{
  "model": "class-conditioned image flow-matching model",
  "train_examples": 97500,
  "image_size": 32,
  "cond_dim": 192,
  "targets": ["largest object"],
  "inner_norm": false,
  "residual_init": "none",
  "learning_rate": 0.0018,
  "beta1": 0.95,
  "beta2": 0.95
}
Rows from block 3 of a small class-conditioned image flow-matching model, named by matrix and row number. Rows with one number belong to one neuron. Each number is 128 + 32 x the weight over its row's rms, rounded and kept within 0 to 255. All counts start at 0. Numbers have three digits each.
After each neuron's rows are labels from the 100 images, of 14848 (inputs lightly noised), where the neuron reaches its highest value: "top examples" is what is common among them. Only what is clearly more common there than usual is listed. The data: rendered scenes of toy objects such as cars, trees, mugs and chairs. In brackets: how many of the 100.
# fc1: MLP up (model.blocks.3.mlp.fc1.weight, 768x192), inputs 0-191
# fc2: MLP down (model.blocks.3.mlp.fc2.weight, 192x768, transposed), outputs 0-191

fc1.209:087070121105194148157124150109134043147144124130098104147138160148091141120113146148148141084129103099153141129159135119152124167126099095173125074095132086168073164104080144130084158078138191126141103139118148157128126114163100126104119128141135200077091061153132116167080146096146133109126139153144116151200134145124167128115153113173153108156153143111146137117197132096222134098139160125101147140105145063072151157076134202108104160131172146118123122096125142154125133136084085140098149191173118133109172129140136090180137061101135075143168129159229178171087129113092135196
fc2.209:137077116102146104183127115166106101078127137125125171104106141135113145123151117131064126187126122104110194105160158141084144107144111082117124162185096139158140151156161113091150107112128138132130165093162147122135087139146154115119120079118121168122146105148122148054129123098097209126210155105099038083082080102105136115104047120072207168100098128067100079070084119149055152102132153114171099097104191124178120171149100129094109122144126141157123091093138124137164141120136093121137116115159131134091094074133109190122142194133149082169111067104141172099083107161157129115
top examples: light from behind the camera (57); white object (37); its colour: white (28)

fc1.152:144113192126113125144114115109117094096082109166096140093100182086133176144139161198143116130096139136133108158075075167206099118169148159117126172152130101078139109143127178121178184172160127130123156101133142142099167122129184131127125125160156188057100134179079094136166117106168131167149095104122016108123099118168152113139123155199155145136126115128144142165096105130183140142130110094166072174183141150118095122126059103105165080158147140164155077102125113093127109082182140154129148129116148108191137128166181180121067157055134110128156135151115128129116169155083165107
fc2.152:118133121170134134091138069154118133147041119046099121136108157110134155110084198151176099100124137084081166155177093120095083171096144120101050104197156144145099158156103070116120118156122119105128168131112148110094081091120133132204090135147142102083101138132089078111107180154131106129113030143115109085141121171133163216130145138128132122156117162102114077125124098155149066107150102064184117152100145172109169110163109107142135166135097099132152113091102106108117115112119174109135154165087189170138111159171147188101099127090112135107162147140144096150113176075099094140
top examples: green object (35)

fc1.339:134117135136160188153148123152036106147056118131142152183088119165084169143133158098118110145160125094133144147118133159120139120142078091154083174096120118096076110166104071094159114099105131128090098161095203122124144143115123106147152151107148145138072100163096091189148183140247126119106139130125116182136063082126153055200139131140171143128119130096163191165145128128143109100155106110054092159073123092088117143086169159116131108117113176089120097105182119106126087108145114118150180154095155112141174112114144133138135163073151152145086146145138189113114125109083171161
fc2.339:152133106132147131145123131121116122103113127127043175152110134122204110179110078142125148098086155137161129187123068097105129154159100168090077163094124120110124136117161116138051152084103108093100153102173103130160178191086121142165080122150156063147123090174139151126095128190016151082160157098109117102045084121171153096103113099111165087150108081111144096105087101193184181084174112101131083141134130140117130128160140120115148128126145160125109144110107128098162177131124171142165172168093084073133129116196108128143129118127159146158116200096124107091147099150130147115
top examples: green object (53); its colour: green (35)

fc1.650:233129207136127137186184162130137119132110209118119148176132200159160146126167118176141099100150128091130056126113148130149111108085097114060184180152137161138113196106079104153125086148113149093108139101156123137127116101130075097106095140138096154104157050182125157136147164125161163152140135113134082127129138194121142104135126134131147147138116134121065190189076092175107064106157130134108104115150188123134119161139086035143179145176137163111113171090108105173103102120155107127149086109154091170127165114125121066133129125150113098114110133111164074119114113115118115132
fc2.650:135195090167154051128128116133165147172147065149153059081195124117154146104093139141095063163102162131126148139153089163072125170134120191176069164145124124151176171091172150121147149135171119112114102169109216082124182187102146101116179086084144107143125141078123172159120092110189080109090167184169106133092105105148113179162124140123130142107107127105129121156137112140121069145120142169117181125105090113088090088106134140098110163125124117173114136115199116113202088146143188143114155122133157131137138117104137131076148173165092135133113105139101123170135074090107098148
top examples: orange object (48); red object (35); its colour: orange (29)

fc1.183:142045082136136111168125185085108150139138176141114104124103124124059115077125095154181062157089117207107081168132103090176184146064117095126127156089093162151064150133117168107181115136102093123101171114093166154137104093115123093172126123140180060154145108144140157109103128159172196145119138122103070134079158141115098145135145136109135139129137134119083089132149137108192100093141134167090131112191141156148141160133071110103138149132162111110047130080134173104125065083057136120177168128148163093194138117135128106077056119121169119163142110146135129116121123105133100123
fc2.183:119110152084140124029128092123103153128095120086131097157149127148160132180171104065171074202148116130118188148107101113115078163168179154177176129165075116171168124102105125134142108138163074183104096138117103057152144121128087165194112118149127146181119088101152146111107198119104191165100131113120137092113115113128144136127100149136132137094151078069138147164125052085124112110098109116083095160073092092108127193125138093125126107118116130082130134140113133159120119135071159201125146100132068082090135087165131150147079139158153086129157122137129158107178069069149125134
top examples: red object (43); its colour: red (26)

fc1.259:150105197144104205134189088195107135154065125195150149142149156109171141163145183203135133124101108125096097095139127174177140090094172148137164157098169165128116151177067106174136102156141139114150167077140150130083169101113091096103161119116175154082200143178085139168126186116182116152118107070160073092095128136187160102134130145179170137169113139147082157093128142174088115122128153132157135136190143110124106127115078102147166129127202185095090145138133138166148097158149147166159103177161120117138088133102106169107077097169147099116124122148152124113126114137124159148
fc2.259:103136101128113132136075127063151113173102106089108108135161171171112203141078059137133136128174114154171174054095171153189149138173090097127071100172062118135156151175097128070148163068112103143135150128083095100179106130104127086108095131105136147136109128150147154138157120095107134147145182156076113165238149086143105124152142143161138114131096154184162184143124154118189126144149099103152178171105057126135105132161109173099113155141097099110126131138134149126169160107114120105092095094129117143173177160119112150132197091135157126199142101154123186116159136179129161120
top examples: red object (48); orange object (36)

fc1.116:154148089098168063138137147166085116111184133159127168172142109150075137147182150157096119118150175184108103098111141083108134095109156118099174100142154137099164170093108092071124144168101149143159123175125123140142158164095174159214101125150162134107093118169172156176080148102201117129145117179091122106106094165196155083097178120155122171156148173135105146170115143183086108083209179102143121105205136100144109142126079096124129064118176085123134139101138147105133082114126169141118046146104140149170139108143136116100071152160101116155098130133127120136095156117087103183
fc2.116:117096098115157123102094128110132126143182084147083114176080080105155176133152155132094087124146143154152154110105117058081161139108125123178133152111126089152089120131094125086107106146068094134104148111172097099153134118130108151076087094115084159203108126209134102128163141123111128135133138160104110119119179180142064130122131148093175094210145127222094075095167134145156141148079119189143128137162116142130149095212102175085105094141185146083084115136121129147117056101133112073132166099137134080104095130133134165128108117121126146105142071186178055147147082144133151094
top examples: yellow object (39)

fc1.206:112115116096142136132152143082172079170109102172100135217107181142130171086096123133132106167124112132116138200120146150149133136133156122133150155122134123146084155190141118170172184153096077165137155141134164126111124096099099081141109135165153206146079124113119144112143099125141144122130055129133076145108106087106117074098071141125106203106113119150135131092097096122104110146240136087116169112107100141153083116150088162175177076127160121118104156062165084088100117141136129130135130115110112181137113080066088181086115082146187159142178164116171109089099150076151181127
fc2.206:118083149114091132177163136125130147163117180147138139150105144189144154168115101130153112092118138152113102186147152182113114162150123107093188115090122118132146128113083126144105092123097128102073137137116077116134106101133168144178093124155105166140078107143134101107110109166145167096107077103133114131139129164131110120156101049111070147106160166156131129163137160107076097127202150140070068149146142146136119144126110153118158105091104080179134152046127157135138136139146027113108075138120097158174090081172175125155201056104170102112149151131124090131142089107238204103
top examples: light from behind the camera (59); ladder (31)

fc1.545:116146126121131093177181220155109100117119114162171118069112155113123120132183158121125125076152106128099174181121073117105101118153125149123108071118158103163144158118115147141167148132171163143167096130125090166091143143196113100129101125035107136190130116097120161073121089083132143072123188200106111147118159083137121109118102132186112156120127128123128135147128120169134043164140200133121074114131121099078170077103097131147066090101133130126149183103181140116177116135138133174107065144132150149123108151098172131035180126141179122095119113190079125128110113123087129120
fc2.545:076128195118163153099106097162153139076139155157116148146130134164126154089146122126121108164148150088077140128167157094176099058130100107132162154185114131126091097142140115098144129143168159127158123132139134138174066122165068139114174126160132115096137118159089131101139156172116146099186162106146118145080056149149104109143124096115109140109111099132133096029130117129080162108103102090107117143121133149137118180191143084163150112155113139126182120142129074114074100076125182112088129159133120094076122161158056159157114154149085088137174066105192167152000127143126122080
top examples: white object (37)

fc1.199:164086140183134107179162090147121160112122189064162134141114137166186131117168118145109091048193137095123074147147140095102093093100151158094131148150153151106153115089126084178100115130109103081117132091148131122145099110050144060077110157143145087140142132174171164098151132144172185086206131129063100168128124179096125122122144135110100190115148159134075139152077056106116131149084127125102131114126143107110106145175130097132144139154150141094156116113145090154136122172143148188126107091090140114110153175136191081105094170134149132083128153163132115113140201220131110171
fc2.199:109159094145187129192067114117129085099100199149114168162139127146092136074139094211155110083153121128108102121088171124211117136090107110147176099144099112078163121149093100117143091122099103165147168091148087158174070106167031114143122105162088178155166062169135106110175126144105209141186149064136103105124126136071154148087167131135128162121148124097138118123158119116174187150104125112143133141103128116206109173138139116154140102168106150106139120117120103150084120126116100155161125100146114157124119105130111125163093128111215163110184163110147163109076176107137119126
top examples: orange object (40)

fc1.72:153154150105135133114251061172117153133077098154157166144113140090131065067130176213065090120176120065145155118127133123116161119068162127146127134137167081137183116128139063133148148160107118145129129103122162081132104112149071143136135138142171090084207155122127141189097129137131078181136163100099084088074080071160105078144139126154125159102127115114127111079151040119149124171104131084068091168127081134094092105115166110101121103131126158152098126132093110134119132148151163176130152145188157145163125121130073119105135137128119128156115106158098110133115088120099083105
fc2.72:144126110131161160121082142100174131122144121154112137108184138095081147107146105082147156144120140130074066157104139084118082114166164156138101179151087121120070206154135202100093052106151100158133145161144151136091151131111106108118164100103135083110144143091136098110159141108125167101100083123110175161161113158141124150142157150124086099196129147188149151117147132148129119129148072171191236126133147138114134129140097150157176083114140177121159121134133138147117102060202178135100101111134112076039136140121092116115087149118065152130105077086172173137041108143136151120
top examples: car (30)

fc1.755:163114148155125109206183122162152112144112175130133132121108134126132152058118132152099109079103130152074120136111103130123112039134159227101078113173170100099128134153119075152134142142132170107131178110145145118204175100116113119052085104100182153090145118079178165160115144099123184147158094143124118150136152173124118110086094103121104174095122113180116146133068142131080067114120145154128109138179110103140146195128106169183159131052129143119122126173098115110074115155100126117133109167057139165077090123111091129064101133138109141085134177145101085136101142181098110166
fc2.755:139096164148165130173089181165090126136085153130108097175067165123046154142081143120140099075149093125114108146117137102123127167110070115119095129135094102082167112188174086105123129155123139157105145139086049181167108156169104170151159103135126206180189044142146168112092129139119143138159122094172137178139114144141118146099140079088121177099179169142118166101125117114166176075137135128093099123188132182137125176171113097108148176088143190105117085129124110095121147104101124088107144110098134131150104119172080139099063126102113140114138137048145185145085117129083129130
top examples: yellow object (55); its colour: yellow (36)

fc1.361:146130125092076110165130117067136152138105156182187141180122115138132132138074164144144121108162131129109126099148114077110103109117143182115102119138147104135125097166135082084158116067149160092067151118124116106143134116163083148092156188079122088132163119102140143183151127099092137201147106121086119112157130082130060145208087237098136171121119145180086144110113087111100148139093156090079163106147078166129130161190123113097138125133168145107155102178094093097086137170152166142137129114070158081146100111056136150133151073106143094170063133085120106058131090135107152113
fc2.361:050151144179167096123190088162118120123135091085100120115116125148129087099185101125141113162056138171120162151093071092101144161130205098074136117081105112144091091124108154164145137152076161166195097108132170125076188117138106135084128081141113128101058118137151124106066109143169096109130159110166134181064127161143135115082160123150102082128130137098165121092130153085151147158154152161124142144151144080058130078096137182075146106090129138144106082169105143156126148198099154138127158159113149155110127187128134145190114136150128098165182086127075163173078107122121145104
top examples: white object (37)

fc1.246:144080114116136171083178115068138121090112137166186129125081153156119170149083133161151075114155110107138100112163107134140177126095144134127118128126144177133118147118117137135181117152154106063098113125124158132129152125153123071125110120166200126157094159163235128175084147179141145135109124170090136091116161178111138104143114120072090161150109201079090184129127115198155094117168148093091110119120154108125134145168110078109128135113152106101082160104091136142104028158103124174118093109201142129137160167048123144180103178160164073124069127149105063138108132126151125134
fc2.246:127159162096132104178138111146124090120135147068055113146146110105146085143089132091122171128138162105077173132067139144107123112139165106132130150151110095151066125152195078119109144123123117124100130106149150175058103088128126121164117157087133163130127130157088098094165104077175116079098130122146102162156111105121100107136085115156197112116129123155175105164063113128127123182099161128181167138148117139216093090131087153187126184135102115166171103177153072097134189079144157082127168094069154150185121102205192123060110100096116163119167137177169104125144127115136130099
top examples: orange object (42)

fc1.592:180133107119098137094047121061155145176181129123145151141073137091123118088089109120144166128145095162129118184112171090133130188168085150091196148101136077145162138083123155122135120111151147109129145057149163139120125154203101081135186128145148092132103096137107101098144124133121123134088121118134152140172162067079129216153143113112112177111126139174122195130186162137090095141125146095139093057119112129140171135137128136148170102111063120134160158171138066173124107184151082179133117095191116142097157092085133125137148187133128149073098100108122066133104179141140099169
fc2.592:098133150119171162043118122129175131125088120088152085097121176086103155143153188114135216091111119156144121117198076111103145100078139159125115136180136137114155124179172070163128171097115100127142082151120131156167137108087174069143130101138153098174127152095139173151135118130086129063150098145175110136126085161147142106105172140084103172144128148190107141069116167150135101104184120134129135094100150139114140115159115098102136153103143089144132155131142162117196153105110198103131117195072127099087106126156138174092154032088123165183166123079134167148095136110068159137
top examples: red object (37); its colour: red (26)

fc1.327:132143123065094130100184100138114145054153120194124174177137154154116092126120160187164093118106170154146101120162170078098103111123164095146204132139127124129164129123116136126124107105140167136095115154189136156126125181162114125143119173172156032169152090162139116118106153138138091141146142185086110063127159118139117071111127096162130177146139184119087147146096114159128153158108149080069070105136149123079095121137145037154158114101145146080152164099141146144103112149104187091117089133116137150122145061088160120142049105156122134096144097162111039150126138115087095083
fc2.327:094125121133120144125123119175146125101107128156066134126136106121160125190136114161105117156119118086094147148126154088122135086168150201123134130151073088135080101125069122123103135153113152113118146065159090113138102092152176166153139189139074089117093193172109099106177197141127101110074128108000129174158136101169090062113054151158180152184125067128100118120126104158133151121141119131115105104179101124122165121112175079148121113191126147121139170134108154124128120102116062057156156109119154096195077118140134124155109166174136142115139113124152147126147074130149157074
top examples: white object (34)

fc1.185:083119131154122077160166168082128108175123143094113151114107152113172170094136139136142108088169144097128125133090121176148162121158105129070099151145123144123125169096116125148184130139196135084070113083165183120145148154124093092090062162155178163099123129128058168111129149151126061115086099171080092146171142126132117103168110160119191175121153139201109184149109163166103126103184143153095099169100139151113105146090065169129127104130163174188083170153129174135073076159100124182156119106119157161094111136188098100054123156175082110084108137135103095097138137124119112164
fc2.185:135110143105117117170151136078114108120100122109111161181096147172111155160080108128127104064165109064141156154044119138131209133115096095078146108154130088115134083115130080099081155172147150091119131127066082159152161113152112146067093132125119197121171030154118119097135126070122116165171101096119145172122172117142082113139142117142160103076200124148102113160121101141107175055153104124103098133118159108108141162110091132138110133118110132191129129164124139109067121128110097153146124113141120176133138174180029055079187102126105129154067158120116097095102131094123142139
top examples: orange object (42); yellow object (42)

fc1.203:089128163154169171118151104113137116128154149119166132163083107091097151110137129091168147089107164167172199086167110096103149111083125211152120086128121106138135092105115137071091154087102167118113132130162109181175101217142134162100169142145146094120127129107143139141113071127143144090181134167104162149170142087149150111107148143087166140159148193151094143163144129114117146200169146131090152180120057155074104118123149135188120104076109100105152174137133126119079145091122165113067078159098138129157173129143080124152110090065095131187106125098132140138095099211048114123
fc2.203:075133167174154072131117185129222098113111066138056113158147107179115121138115120143103139083131145086153123167127131083146105158073146096152088146142073147107095148143133174152127080155146172103144070161146097100094122086152104115092148165104089114138138113167160139166125130088069081110145093129120101179118159144107107088135101092089134145136071112144159112179164150133140151125096156125106144154152067080162120142171177112109088084107109148189217124156109109095129181135186188069144105172142147054096142187114150143143127153158132125136130093160087106175107098144120144088
top examples: green object (72); its colour: green (52); light from behind the camera (51)

fc1.366:168076124138146158108107150094147092150135157136107151074106102168097164123187143112242124127114119117090111110118102131140119137099151155171110128139167108185140183115176110095162089139092113086094138124129126166165111143100097091161133086132172123066140121106129074110059155073179103164164169125153096125084093131158182102133086116162061143178115114119160086104181116116092104119111154137187164115126112166124103172097112096110105160187146172162087145130085103151147123143179091127142132131195133186106160085150172113160115185065101104094093095176106126127138069133122067139
fc2.366:135132152147156119122063147181114187149158165142109102115102193130188151147104089088180054120119153142141128141128132120127198054113153152120110115130153114103140115114098158110100122092159179134115158136145139110078119174129187164104118191116068111178153087127121136156130127149127111090060129069120107091120136133142145166112135127088118136088150088125105135128123149116108156120144049126073098089135195130113134117107120094149111118139093170114114100076179136156121181116094158073193194144162147067142156085162125162097097142132124147135161180134178210058065123128159189123
top examples: green object (42)

fc1.91:151152142104098163176060152098129125103132113142082153153123161165124110117114182136192189072138141130161158073140106182068114137129172104111146107144168067125184196150102101102115108041064152141112131189159109174210143138137122118126143098157106103107160137134212128111135100119127108118152097160126144144159114090154156118132145110111156158114148165084128149129118143134101168177133197086192122078119088129115113136082151114137103093104114163073120128134163126138132129115084138129084190146094152108081093077146091150105189081101128144146087118107086135201056131162096131119
fc2.91:133150138147132112115140176129135126123072168094044130176148135188168131158112136064177169097136110111152180150107104118113078141142099123101094146155108099153166164062112135168126095119134160129106157152119121123115117123155117134096129180113169120084110134121112147160123135160140104087182089149188146148118036114128122084112129123088180106140186104113122176137097163154128101094154057152147067144164134109156186114132170134138175103116134093117199158163176108128136162070164128124215172137155108057173119195057138094207129144140165134131124162116119125114136111160170073133
top examples: light from behind the camera (58); green object (44); teal object (39); its colour: green (27)

fc1.221:124090119122136140148159102162126075199135208153125139122133130161153121175121103097162148136139098119123123091064132125108131149142154133129101166131148114121117074127114098125154094106115092107120054110125125110110097124146124140074069181111064160103077138143085080187095162102196128143135056151129106180096108121161125111123197132138125123104159080101154168174187121162134100104219121093089139144180166155097100122098084159100166100113131146145099153104177116120102087077102147122105084164199118119178084100092114145197140164123103114130132102122111159198095102065064142126
fc2.221:126080069110117075094125109073138130090121075094159157148086191098180121134169099123103149140166099095142155072150127125199144082107175123125097127176121110109163184118145105098110134131172171168141151154163201150099096119141141074170131129097169111081110122100183150144140170098167117122159131128082145076126142149069081128098065195093157206146099123083191144103098087107091158140136132117183094133139128115144135154121132111070114182106125142121170117169151120127138157119106111165112103108144122125049120080131116152088105148088180128158118123067120122130132093078064173172
top examples: yellow object (36)

fc1.495:105099142058119107115155197136118105160099116154181165181110172072067150130130144128093145135119130159137105106093103084129139122123130082137169110157119108127054071133121169096175110155111191108100148131083161091158129146153103141178168124085133115116143145118114035118163107123134065175124133143118067071152135123149124154168080081129172099167093148171130157193164155209116140169174144094143112110174134161111153088143087095167117140114122147142155121169078132135162109188092141130095062102123103119148100115068115132146102139146097093192134123151082051077113131085127145116
fc2.495:102080140087094150108176137104134122126119121182114176126080099109113086185129073130075105146096138147182097168108129100135096109177115122110149115109140135142106119104099101118166070075104107100069176115092142118185154115159121138131156122164114128166076111083135136095146156137148075172153166139096090162205192101181047121125134134137095155130114142152107107176080085138082135117158101111088085098155079078158131133185106147108088152156162105177132122126080119131192135092124089114169125131139091132170041109143206133062166152163125110103133148173139064118149107154088131120
top examples: yellow object (38); orange object (36); its colour: yellow (25)

fc1.764:097090137160109137134136128131090082161139134159088144102148101113215168118090141139069128071121069147105068110086157109109135048155216169100110157149159162162094071151136031135162116110150137098150155065165146091172167128104151106047102128133180122133152163153139203149117156118151133115139089149075083111166120180129139167137132142136121170176065156161143138131103125149129116183125157122124081165132134174136079155137082171127177104058152182142113138139136157131112111180134124141117077129172138112128115158160155106130123130163124125115117098129093138173119160180116149184
fc2.764:144103100115142137156096116116120095150146131146156148156113189138115137082112163102142157108077143143150090122181196071176152118154118140087210121181104117135156075148144127084138170094134138126133104136178124191186111124109139115085100118175170152171182109142130105124134150087166150121147106109180132142138206120120104179106123135103124095094182180143101135106094080104101124139133145104103087139097182148119110183114087067188079133098101175151100144098121149123111149107090102133079130185119089149095148100181099075149144106181159121076141131083023122101106164092100161187
top examples: yellow object (45); its colour: yellow (26)

fc1.283:152042051144171131090085137081151167106125163148212129096121122185111141091171146163158088121145150153137110179145154165163097144188100059165126133165094139130115145125176125097138118072166075078130104126135131125137101109087087094159175145125158134152157135104136142084105106140147123133127135129063156069074121097102103213152081162043151154098121162130129156171142118109177145081145167103071121125158110106110135139127115168124208124159135170124110118122169098115149115110142112186128148124164166158093165106106160097110092178175131148141126074129084089091151140171099121153
fc2.283:139168115090071150116138087102111154113100127114059114188103197091186088134150073190109112113134114122150133113127096114157163056103188141150126099126133088175093107149126116172136159111148150131155142099096140177075141090143128108139130140120118145114099047105133089132143121183084167143137087133123099119168162051109141110105149168138172125082156169124096140099114172096122128113130141135123068115088090093080197119161142126105064054133170124091075151136161132147122132144108154126224134128122163144107141147169163181183190152128129099178159130130126158126054171103119087139
top examples: light from behind the camera (52); red object (38)

fc1.112:162112093102153112180096119153127118169179201115160166169090109148160161133125129155129129041159100147128152097133129113083114152162112145161154072155148097152172116129109012148164100158090112172139130167097124128150095106190097173160094196132129155123124121195108169152151131110096126189133172133166078108133079118169134097079133115119147149139147140124103170122104172177143088119135099122134107123143120147128097180139126112121125137169166141083156148086151174149101107181127109136188160121081116148117113086096139118076114063094129170145029170189125139124101191112128084134
fc2.112:135153123131055099104174162107100119116135093117142072095145143082105100135117050092145144127080164132115081118146118118128097127113120167156090116138143206093130147154112151136111167186125121115155157161164150154109167075079181095125097100141138070147126115068175105189182172105116160117097114182139148148136158130141082142188136166170083136113080125157178121167161081131081076141108112113156164124144133095156110151092170117118144127142113125164200114143130126096115140090139136179175069073168116161156222141129151098135097171158081130096179098132155143100192062104159154129
top examples: white object (41); its colour: white (28)

fc1.622:114069144069158132141121169128122066079151165113120207169103158138106086112157166144178151123095148108186115128158122131155125122111156112112188107064148094138123147099142131106089090044151166119147133090143122225192129175166136125127105183125097145114130105168137149099110078162136084129131112132068103124116185138066149135118136178120114108135150204121084099135122165108145157155158190121110105094163155108093176135114143181153163133076172139098160121132127114103074127150079138136121134173045139070130118161102114153191093114124161081119116112116137126124088152186074132103
fc2.622:136113147186093107131090177162113095141101120124162129108132099116084117181191067046147129138078108160150107100180124143132096179251101149116042134149055164121124170121185131113101119154091113174125139191163110097092128116165133117085142123131102154155109113111111108172166132135126167165106078102135166107129132126118144148101127124137148160228115130091102118098103103130177093110126144150197153095113134112110073141093117144154103136085150128132156163108105151164120090047145187133098076139156125179116107179084156111074075171105112104108128119122165103132122138129162136138
top examples: light from behind the camera (61); red object (35)

fc1.281:144082162126115154099115119127147109168131151133113113160140124129173204156126129114154112120114138081118150177144115111156128121106123199167187145140159091187023177166121165144145112144074147126143169120099193144135133102080161137114048194054145132112146139131181105121117147104151148121108093135150059139123144163170082147173137159095107116188151120177080195116152100149157142149133131139161164157152132116062136118179131131076092141143120155129137113134116115110158047185119134212159145128144125120143142175134119087161156127164172169147085141072088136109141064123111185121
fc2.281:093096068120124115156127132171105170124101169125102151118130119110116151141117087155112132179144120162161141082082197158080173133116156081123082165107112158156188135118152144121116136106181116122116105170117107168121126135145134128159153116250124128127110110129120147095177074161118103157118159226138133088131105099113148066110110077149176164101092098086082167136076114117139130133087124135050107145106122183148083096067171083177118120108150150082127140110137199139083175162129115100140138145140079158123101073104157161114118105099115124122139163140118141100167216122126048114
top examples: orange object (43); red object (35); its colour: orange (26)

fc1.529:153083095108180183166115107120135145171069138154132099150113068096102186090179199165135162106066151144121138163148151128153142110126155113094115105088139134102133101156193140127160122082206132109085137133071162170122076137154124093168167140154133156049120200170082138138121117133155100082165082095149052113136142120133085109138134181115170177165160154123113131089116133133164116114123122129123176107069180134075078128152094134125114109126149232130067125150155107153110097162094178156152119121125132136102087111096108140133115124122139120137014129122161119102150117133148113123
fc2.529:087134170141104101158159144119101079148138125117124048113146115116078130131132115109122092081182126122080090117127111142162160225077183170157162088106082141173160143174073113125115214106087136045132119087133067093085127070139121090100127119129161106161085135095113073129112122133140172146114139159143168122092167073195174137167141186175110132133111092183150158184149091091074074151092120102076165140136077131151118117133123106129161112105102145133106147116104139078129144132134107160160135099154154153226140158108186129105129146127115157147190114108117130108138144135131162128
top examples: light from behind the camera (55); white object (38)

fc1.738:185079153086164154170163178101046112099124166111159127052109111170170180124172136108159078059139143119125148104134138107176115193118155130141068135076115142186161139167093131171115136134126105139110150104185169113101127115092045124173199149135122153082078120210133157144159194103122124121098128154069140170084114078180161146135134126112107206104124144121099125117131131133136110094131159116078161121168138093101126116167096128174111122138159190110100161089159108097089110129096180099135072172117145139147174147148106128094127091118118098154130118151133071155135132088121145148
fc2.738:056147115175106109111153110121162132133107143125110121166165141106134121152110137153151168164128155132143133140134118096098114079138132132091226152103079171088090129087187163150129133078145141141187095141147115098166139120117176118135090129148164139146156172101126076197110074164159132162222166137129129113142125178086103148142141116143153077097087142069103121103135128137145111171107132160129119129098093144117091114049179171095125145078101095189174162104170130172171103166207130112089170119165170129155123176130124083169080187174165092058123075126131124101135141153099107111
top examples: red object (48)

fc1.255:155101128128134154093160121163149119166117183132127116095111117097116120130152110153136127128121109136126174082145075098162119096147150158133132142080159165119122114149118133183166135113133156165121160079172114131147050110134112117134139085094139135049109114119173180165122161118154164140109145137111054147134154165185145161073089133141143175146111091141136125104061180115129056160134104154163110146162036140111141104132062096095131089041156138097081190094097135139116111150129218079029109164135140102161112122104054081137148110144154147189107178143135100152094151144156118132
fc2.255:147159225154173146141109122151104174177061092175169088176172119100140149136159150089172196078146100113055121176118136152118129176093116122141110158085168124096111122112119092123160122127135122100100145127144072117086124178176172141165156126153126144195109082143154181111095143108112107134081167119101187150099169126117134133124101157055095161167140128150136208088147132123130170124196157114076093121204113131080156143163081151182163120117158163096119148142131149122144124104124123086109124144127153132174116122202104147104067131128118123165101135104063150176148142137136155085
top examples: green object (58); its colour: green (35)

fc1.318:140064140072148206119099079104170124188106109070154074127082150099098103121164164099097153123111117144192167159164137122169215073116198147125151083154087166189106101082172099093160123138133137119133068133115155184123170117109191158109093127120147106140108091118089114152123189111139095139156138134175144152156062146171134149136114166104145139105167123122139134136149081110130133106105095113174137136114160109143095091134147137197051130154175111105137158127091148115088150124154130150115131109129095102178160078134054114192079183110137111136090147095161147125133122104122151062
fc2.318:069092118127152126115113094135168136134124167186134177147106138196121160122095103093114129122147062103098112140052109147203123141113101102106204157178103133087074118166111125097162105105126155136129098133087049134146108067119093148124134110060094186084138091144065087092069109109149139147153137124134127158155165124200160123139125075100114135136106084132091114099168167109109161081115100119130103161123090120126123146168153081137115138159148150146128109114098104091081111078094112157078098109155135113138107132156099098180157084122158091136160173095155180110093117201168216100
top examples: orange object (46); yellow object (39); its colour: orange (28)

fc1.685:112137175163142112121121132096111141146154129090117099103153133051117111119052114137062161145123136114152139159134121127107138138096091131101182156124136138064155148067145148118124161129142185076102159179096106145121102132084151156120060169146155125131179129099101139210186077148111157186145147113127131094142151138048103154198127112141159074116158127075134143081072145138136081184125118119062117117128152120126095182125119131153139128097125079167209115053163108169139116157116103090092151142198167164126157094127153141117142144200114127157111143111153124084090142146180201134
fc2.685:136116110049137206124100115161115103080170141127190174137088128160157158113158139104135096078124116146106134139147174128129104122134151112145145083149150140182118094147165107121179137111145058184175125100079126099171112138139094124114207095114118154094099160124130189114106154126072039132088147154115125163086093105136184136073117112129156146124121116130113092177182133126131142096114140141147116119125086109154164085164113164118099138136134192122038113210138136160065130120114128127144145137080121083099134107139083109108096137017156125095126160163183113157129130093076069135
top examples: white object (41)